config.yaml
image_size: 32
tokenizer: "char"
decoder_mlp_ratio: 6
decoder_parallel_block: true
Rows from block 4 of the image encoder of a small encoder-decoder image transcriber, named by matrix and row number. Rows with one number belong to one neuron. Each number is 500 + 40 x the weight over its row's rms, rounded and kept within 0 to 999. All counts start at 0. Numbers have three digits each. After the name is the row's rms in percent of the matrix's.
After each neuron's rows are labels from the 100 images, of 14976, where the neuron reaches its highest value: "lies over" is the class under the peak. Only what is clearly more common there than usual is listed. The data: seven-segment displays showing three digits.
# fc1: MLP up (encoder.blocks.4.mlp.fc1.weight, 384x192), inputs 96-191
# fc2: MLP down (encoder.blocks.4.mlp.fc2.weight, 192x384, transposed), outputs 96-191

fc1.22 130:544472424559515539511483533470493497571549508457513543476458524477473480480532485424533494523550508557520533469548549516472507468415511504466553490479444497509542495452566461558493486490527524539522488501465516498451496470526498526422518454448528457569459560507472443500521461495534507512
fc2.22 137:546530597601524476457451460384510505430492546452411505466553563531531476520505544496547511497544489500450480492535512551492475515477477500490474509480499541537400381530538519466455464503499495508447478484563574470472501540516437502557524469516538480465534552438531581481509520462493547475
lies over: surround

fc1.65 124:514523492538545534547467518483434513470594533455517519509467545482520556499435514465535478528585500563509532528534569579402526452449489496461537490459447498522452489489559490519497497443551463513515489435474553509440492498516503475453540476476460517541495540507468393502526474515538427506
fc2.65 133:566491535610503469526466474438506499446506555466443516568528557515578518539478533475548528524498507526453508506554568556466475471472461492467511516498508504471427452522536452477485486472494520484458487546548572495453507544509412492493484482488502494459477534442501593502524498506523511483
lies over: surround

fc1.299 113:473552502528492525481454523488400515560486452408494477420483482502531540460481493495485518582458491462512489556518522527468527440444524495487493590548456476524537484410532491522505520501559526464474498401494414587461484526554488516507521487513531432509452558593485477499514452532512516487
fc2.299 111:481423563467402482565500528503556510568510432492509514502547494550492482480507524552526516448486509491512538525540532531509477442503485465512502496545591521483535505520447463501440457539456476511501501477534440474516425490493447470491464438491494516472552544490476427506529557477436452517
lies over: surround

fc1.290 095:440530433507537528447411492434456527575498484374555521553448502541508546478551534542552526569471466496536465536485506551484514451491466462536461503484518490498433499444497492490518581519540464471536497506548519543437540524476555472496534491524538554528468543554475543460490560506498602499
fc2.290 091:525497484435544448506519491499550503517493502513506526482447518501432465479508530507515478522501497564566493478446499473470521433470477501537514422474539478518525519494456482517444506507480484476471501479558549469433440431464469507441456493561455505456498590444480482518589506451552460501
lies over: screen

fc1.220 081:481480519427473485556454518543556476561513496486507497509479490535468537552578508470426566522489514529513603537508509487526542452532553496539472480523446542587455528482509424516497523465567454516544496491553493526488454535562554446489561431521516538520407582550477489487457487511543509494
fc2.220 071:516524504538541516462513497483558550477488463394496466480546487491454523484467527502563513494540473400454523470586503512552506457528400586566506524509571485441510407460533463392462488542541524584473553449569483544473522524463464515480515525461472441471528515487552452490536533532498479476
lies over: screen

fc1.320 085:506477561455489558549482479537494587521544481425478432547447493543535521455514477470491510460526502451507476492454419507526534461512520583504558504520460491527568530519587514543540525477523480485541554480522417488478467452439480488489514489500511458542486514577490486464457476498537536455
fc2.320 077:499455472475469480511469536481508531541485449484542565470443469417540473521446485484455490446473561522454506495500443451569525492526525518528512529529515507413551509494429460548429509554523564514531536506438483504447467514572421471510539582464484438447494485472501446476457442545442539477
lies over: screen

fc1.97 073:467426489467459496501452525500553519556476551446517518593503499464504561459515482454527483508495483487568508580576446454431594538524457460451527468512584489562533543490555545489522601509527447498451483498527478443479493479547521549559590480546467443558464519505459458505519468533526544505
fc2.97 071:472467524492482499523548443574465457453541436547502540532525555481500480486500457422483525495518523462452497476459462540568483472555536487504538506513536532438505531495478523600460484495537439519486496489508524506504435475541470476558477562537491520490455470490433485450489509530490488500
lies over: lit segment

fc1.158 088:492476502487466516449527483488480505582471483513546539488486499480443517468475503498537500503487494540529526523534479498507576500533540501482531477513521477531570495491549509510568561521474429541516534419550373544453455522510571509491505481422449462536519505540448453428512473515480516500
fc2.158 081:475509536555482481402453509550498493526488529553475529466520510519509538531514571478535485520549415466490504509467455529507533529451495514483515506509477447443444444503444544508557516427561476516385518480505537515497502500513561525522467475495489584518410531504513515562460465543511532510
lies over: screen

fc1.285 097:487480460470490492448536475484451459538481499374515486557530486507530453473481507491502461461494414525494460514490491510532566514488537517521550480465483466478485504523531548506571444507474452520512493420529509488423575500481521487452479471479454440502537512465399504526503541511510588477
fc2.285 095:589474549522509496534510568439498593486515431458480515458600452493527503472528478539567479366496497513513534486476518557582508460504459476539467496427486466435504485442504479581471495529557519499512506509496561537501485484448486530462515512529511528502579540494537476515514514399522508458
lies over: screen

fc1.181 088:523487504493428556449437494520546509479521520485512435543516471545496504491504535472479476490455492469403485529554448505509454491500474471517448487474484532498521520548488489483489482581550505533551461480523438524532568518555435534483547478517466508474563545475553498400464537498524527463
fc2.181 081:453505441486517522516503476438513543467479502505481513548496510446445473486534548517475509502515581511492530535529496506473420506527525532462513557512472522463508519539502539460415478437529470474537502462527513554465488532537361472530508513496457517504571539488513534469527504492482437527
lies over: screen

fc1.140 106:525572461467478484492499546513476470565501409424506536541434504523476513450495504486464447506561433537487549593498487590519532535460528499471497541513486542533497485469501516503539453458591482495504457435496475520509489492512604441483436576501540460496465553544483415592472499480483435532
fc2.140 105:547496501489464499505464536537561464506428491505527474469452495433416465529469466500511501547448526514550483466464520505486489525509523485494523500506552542546531529549516447454490519498519420511541523487523505517533483474529496470475489517519504465467537498489510471453532409574469502509
lies over: screen

fc1.346 106:494450446406486590519472540506504500572554496510518468541512448476536466483558513404539414492488475557464596498521466492519504455492497525454500492521470486469569479529529449508541558489546477533487520500529484506439463500549563430506578430457460458506446595550482461522503534496469505501
fc2.346 113:438479460504516482479527533471463506496565491483572522553503487520504539520457523466490496505524440500527551548520460475462565508472482550450530422540510512577489441464576483507523505509544508480498465480521525515454475469495621479476517496502497443508440499528453499565468567450506452455
lies over: screen

fc1.29 087:485486497460524438420553494511474459506536545528493587564508456508495521540518469502526479516461367461465555460448488533529532513444544543574464417498541506472526520524505502506515553468473476531505428495517504466525495523415567519478476506536515494549535502482438560480541500488488480483
fc2.29 078:487499483493459510498473461478530586525484442510481527530616490552568453486473416495535470474500516463564503485494520515526451474536490513504422496448508449494479499546509523546416517560576514494499491464563523485524503529432476599514474502490525523513596568487560556510534543448529507504
lies over: screen

fc1.307 119:478520466542536453551477460525464514514516478498537602501495505438490473461506498505528468461580498519540456509498444465517549578503470514522499502510430436490643523490563557596503562534494524483498452441497509501476462521459505459436478504466460527553511496551518511472512457496568496471
fc2.307 126:492414482476480620465463521496521516448487528511511435525495519505417515511476508517493473546500563452458613480516548504480462507531476527480489500498508505501479508540528433429531447494492464508562451488490451570504508514458474408528545544534468508501525516442532479520468575544517480489
lies over: screen

fc1.167 107:473478538587519532528489581497450547453534486416516480513529556531480540416452510529519457554555492544496556513536624530444512457478505476470573507527470476517467484491599452524499529476537500478449534505535504512449512465580508488483481493530445463557451587499442473603531464531559459492
fc2.167 110:553519527576534451535487529405494508430508521478484558432525536538541508481484534485554509582534499531463540512563573544477506486475443508493490535481490468497462448520510501485479453502504557496447497527533506488482509568503378529471446498460488496495540533479511541477511487501547511491
lies over: surround

fc1.311 110:438516423559502491483520503527424441559531445493522547471441492514512477487536484516531528545569470489516458541489533512467524586492536482459476461563471563517513544431587597514518558489554478553513441449476435486457473515452530512502555524466466487577429504549488505500523411491571542434
fc2.311 115:519489493577462441525489431483554527506472456540538541494513559576568530452523506492472495514473492471545444513490494498558539444481523470512422470510473516439538614470515493560490509456529519518468476502471485440533491518567509453472557465467476586450488458535449518499535467491512482487
lies over: lit segment

fc1.59 123:442466528495500559511470545533468464503500452474539444505439597523476560460546540437504479562524463512460542522510521494521545557514590432489539522503507478510455494464567473479559516519509439459520516484498495531450442436525534535481506519484522457560382466526528492496483519495544522455
fc2.59 137:484496511510471470568471465539550504544506484540526473501529490512444563485493496493482553566463495399523504479593516499446531475502515510462497542539506516550459567464489510408488465503507524501443461451466533489511497567500498478511524477472511502455521525485557466505462501620444501529
lies over: screen

fc1.296 098:475456446478476495445588562494528486598506475456526620515473520430475448531475506513538527472547470496466461518419560529495514585495576489449518479526528452505525554526528426568480526544431514486579567505495554450480501489496521497521568516444457522522464502495504442590525574502501451547
fc2.296 117:535437507466457570491526453617577485510551468509549510493477522495479487506521487510529563508517490487501518488549595464500508491533466528472552490534502453497495563494511521504517558493520443569589511465438527513506455534524511531501604426408532508499520427533495480517477527554537484491
lies over: lit segment

fc1.180 097:588535506478532530523470428545510543438434527500470463489453532439504454471561484479470443553517530516509494464478529488467470525536463449538547508479474509511570538552492553500472489536520545496608578518509463447572546552510511532449504468436527523479518512487532459403533433561530489471
fc2.180 102:504498457519515512548465538516537487517459512498508519464496545458490501485493502501455511511471639498515531512514451507455494509534515519531460562520464516500510532499429522518456470493483510537532451511469461523464481472469391517501484519494504529540647468484490523530475499483518501516
lies over: screen

fc1.212 098:499459382509517470465523503471439466524516496501496583465486528474475564493549475521536529537526520524531462501436574462479538563499519424457456463513518593492479482526522457537511594445490502544589502497518498509514484525478532526524514525464474524568466472493486506524451506517534502540
fc2.212 103:512492495478490495551534443591579461503534493550454499492523512512512469484471529524496566495436518435506484505551507463490519518481473486551485542538488549481540573453486559501495540557470496557560537469441482444413514582501486521470564486430542484464552411519520472475503473569556556498
lies over: lit segment

fc1.377 100:463514397531456459512493578461494499572482528512491552424440519438494526542447467512513510546577511501562484506508531425497548603520538421477500480539543534538478519493528443431516500452511522533575398534504484491511449528480535532555530494505462494552389427476514498526447520474537472489
fc2.377 103:520505525492499495491498430549566519509523523533551491530510482518477486521494476526444555558435542412484485497518515467517463493498472506514479583567487550478459563517489510479417497580465479546538496474406499402476540581547466477511568442452553510496556427474498536493521497609492569482
lies over: lit segment

fc1.144 098:433471522432523501484557406534522451538526537522502470485497477542469467509526593484502490464533414482431537548524481459542490554524505518511575531460499480459537484564509464502485465512485523519475546500485458510422487415419537487485431483577459467461467490533549544553496510487505459525
fc2.144 090:490530518388469456527525517500472449533501433448517544518510445477449487484447489460540441465465479527490525449408564476522481453521431531554578473436490477514571514485476538637520511496509490427550504522514559510541500506455458544473478530507501480519478478502441513491493500403475528524
lies over: screen

fc1.18 094:506432453496465504472463468457509526525533464483478533427543497552521522509553499477619509498539493547495412470482443519516530499468547491501520444482505543482414547513514492496513502532569458478494476512511499493463550526532481486553505412494459509556460521528471489436504470485564525447
fc2.18 080:487536519532509532434475420397504501443559518464493524469527522557541490514477441556538543487465560454494546507501528522503488474520517513510469415460524538499501409491470561479484452486466463553507526546475493545544491554536472521543515543508533576565580558472570505498492502486426555525
lies over: screen

fc1.238 106:463459509417527446456563487470481512516492450519501516471468484506495534554499483469562464493567511561489521502482494601455523567480505477526459454536482525543472484495459518478500551455494490499428517461512533446528518510433563474503544479539502514586518436448479523480440550537493519597
fc2.238 110:514478513482553548515551533437454516466495501424414511572517420509483521492489465553498459516554549568449568485550514545431476456535440516469574506509448418508539442446490519479478514537497540478481440568453556506454583485487440463491479503495504511505616512521481544464502552514530497512
lies over: screen

fc1.156 105:513435484422490465537473512513519519450529490453458535520509577498500463525589522449553425539496477555508514535536525470529547486457489539446533484507489492463543476528510520533551487488445551495540535470484440500517515489542491489439521510535455520532541508521484479422468510509555465488
fc2.156 105:527491491520485556501513533525555430571531494490550524454458516514466542495456510501439522509528495520563475547486534491558566550554499457521584531522546500458527521427485467515489508494517504414533450545527484488485464406496541514475488449447457484508514487470467469468514479471467490459
lies over: screen

fc1.159 143:533569500534556564524420498513438502479505500506507497478510499449503549409553481473548480515496548462486509526613543503523486482497486483483542493496410462502540537449511514460465469535500495452512503508442489583481476509506488525394471490454450511465502568553462442498562447505552472446
fc2.159 164:562496492491497507622504494471555525501497517457467526465525556510495517452459518515584502503493599550446490512596525541510468493522444469450485579497481417500531484493504478541438431529523530488446483538502513488475471518514342529447486513473442550523589548498469517513507470474523504488
lies over: surround

fc1.141 103:505525455516486475424500566472476486611513459498520557474446565385452550478489464535501515529609516522517472514510440506447493559472507395486491472556478545535491495466578582471538512472514501562557439512457457509521446499453515525534519529464488565572501517481505451456537508521500531533
fc2.141 125:485447494478462397509551424597526464564527469515537501529475493518539492514515477530460570575462523482552466499489509487502535458479454505525475505574486483463550606451479567484491560553494558521502492489400479410502531544467531478502554490445477500492460368516458469462552495551516472519
lies over: lit segment

fc1.232 089:465441506434470520494536475516496487536530465412528519487499413552445477416519531470499462510470475503533529482495532475532485493456479502509559471492482445478549477465575569544552510455467499549472534464564442502529469494502548500461503535512440500544480522481402473437551508482551497534
fc2.232 084:489545569564523441499530539488417444532446496433503549515435564550611544448470448496467491494488444592511454500484547511529529463493469530506504475502544519501549503427494527592531570519522487560505515515475535517411543520484500482554467503460548511500481450579495457580539452507545489480
lies over: screen

fc1.304 106:455496432564455509488451568524534537552484539474497509511548507507562479489532464478570497562479488494529455440507525484501556456447468508513482463543536517567544521515536545502558539465507452540479536502505479492452458510546509519523567490449525439617425523479502515491415507518568582568
fc2.304 122:480536520524511457552514511561454416479434427445520474488436448469494447505511508463427539523425542468529453494488496465523452465510511541489490477529533417501557538474462547553458537484534515503442500484471484474519489506519459452479493505455495491486544467547392495501491408493460476472
lies over: screen

fc1.163 125:523540519577503537530458549489481524522567481435509537516528500477483578450523518498533454529583491546519517522575585566440468424432489461428517497505460493513508449465633468522526461458539500508464502492539511517453441498543450458472490479461504465546461569492499450568516470507548441513
fc2.163 133:546487509547542443564462517400479489436551528452460544490530539573568506489463528541560524547518466563468503523573554575497496496507470515459509484528555499511442457497536485518463453503514581494460472529560564490500492510522397502490499516453461506510495582517472542540484487502525485486
lies over: surround

fc1.328 103:460466479504488504419461523444525508523471534463530528554500491570503551483364557490386511556499523473437477589444500541505510486556555439493464454495519487496522522496457482466514437496496479450481456512476474530487516471572514536553520472489522434555477477556517512564463559490516534475
fc2.328 092:533495526485527570495400433516450553423534486507468455557543525511491516462457456499542530544532541445576591498580493540517433536588508460514514589510517488519516486530448509475494514495459495492491531487479557541523521537505497511570525511487564544531516572539554508527560588536491462494
lies over: screen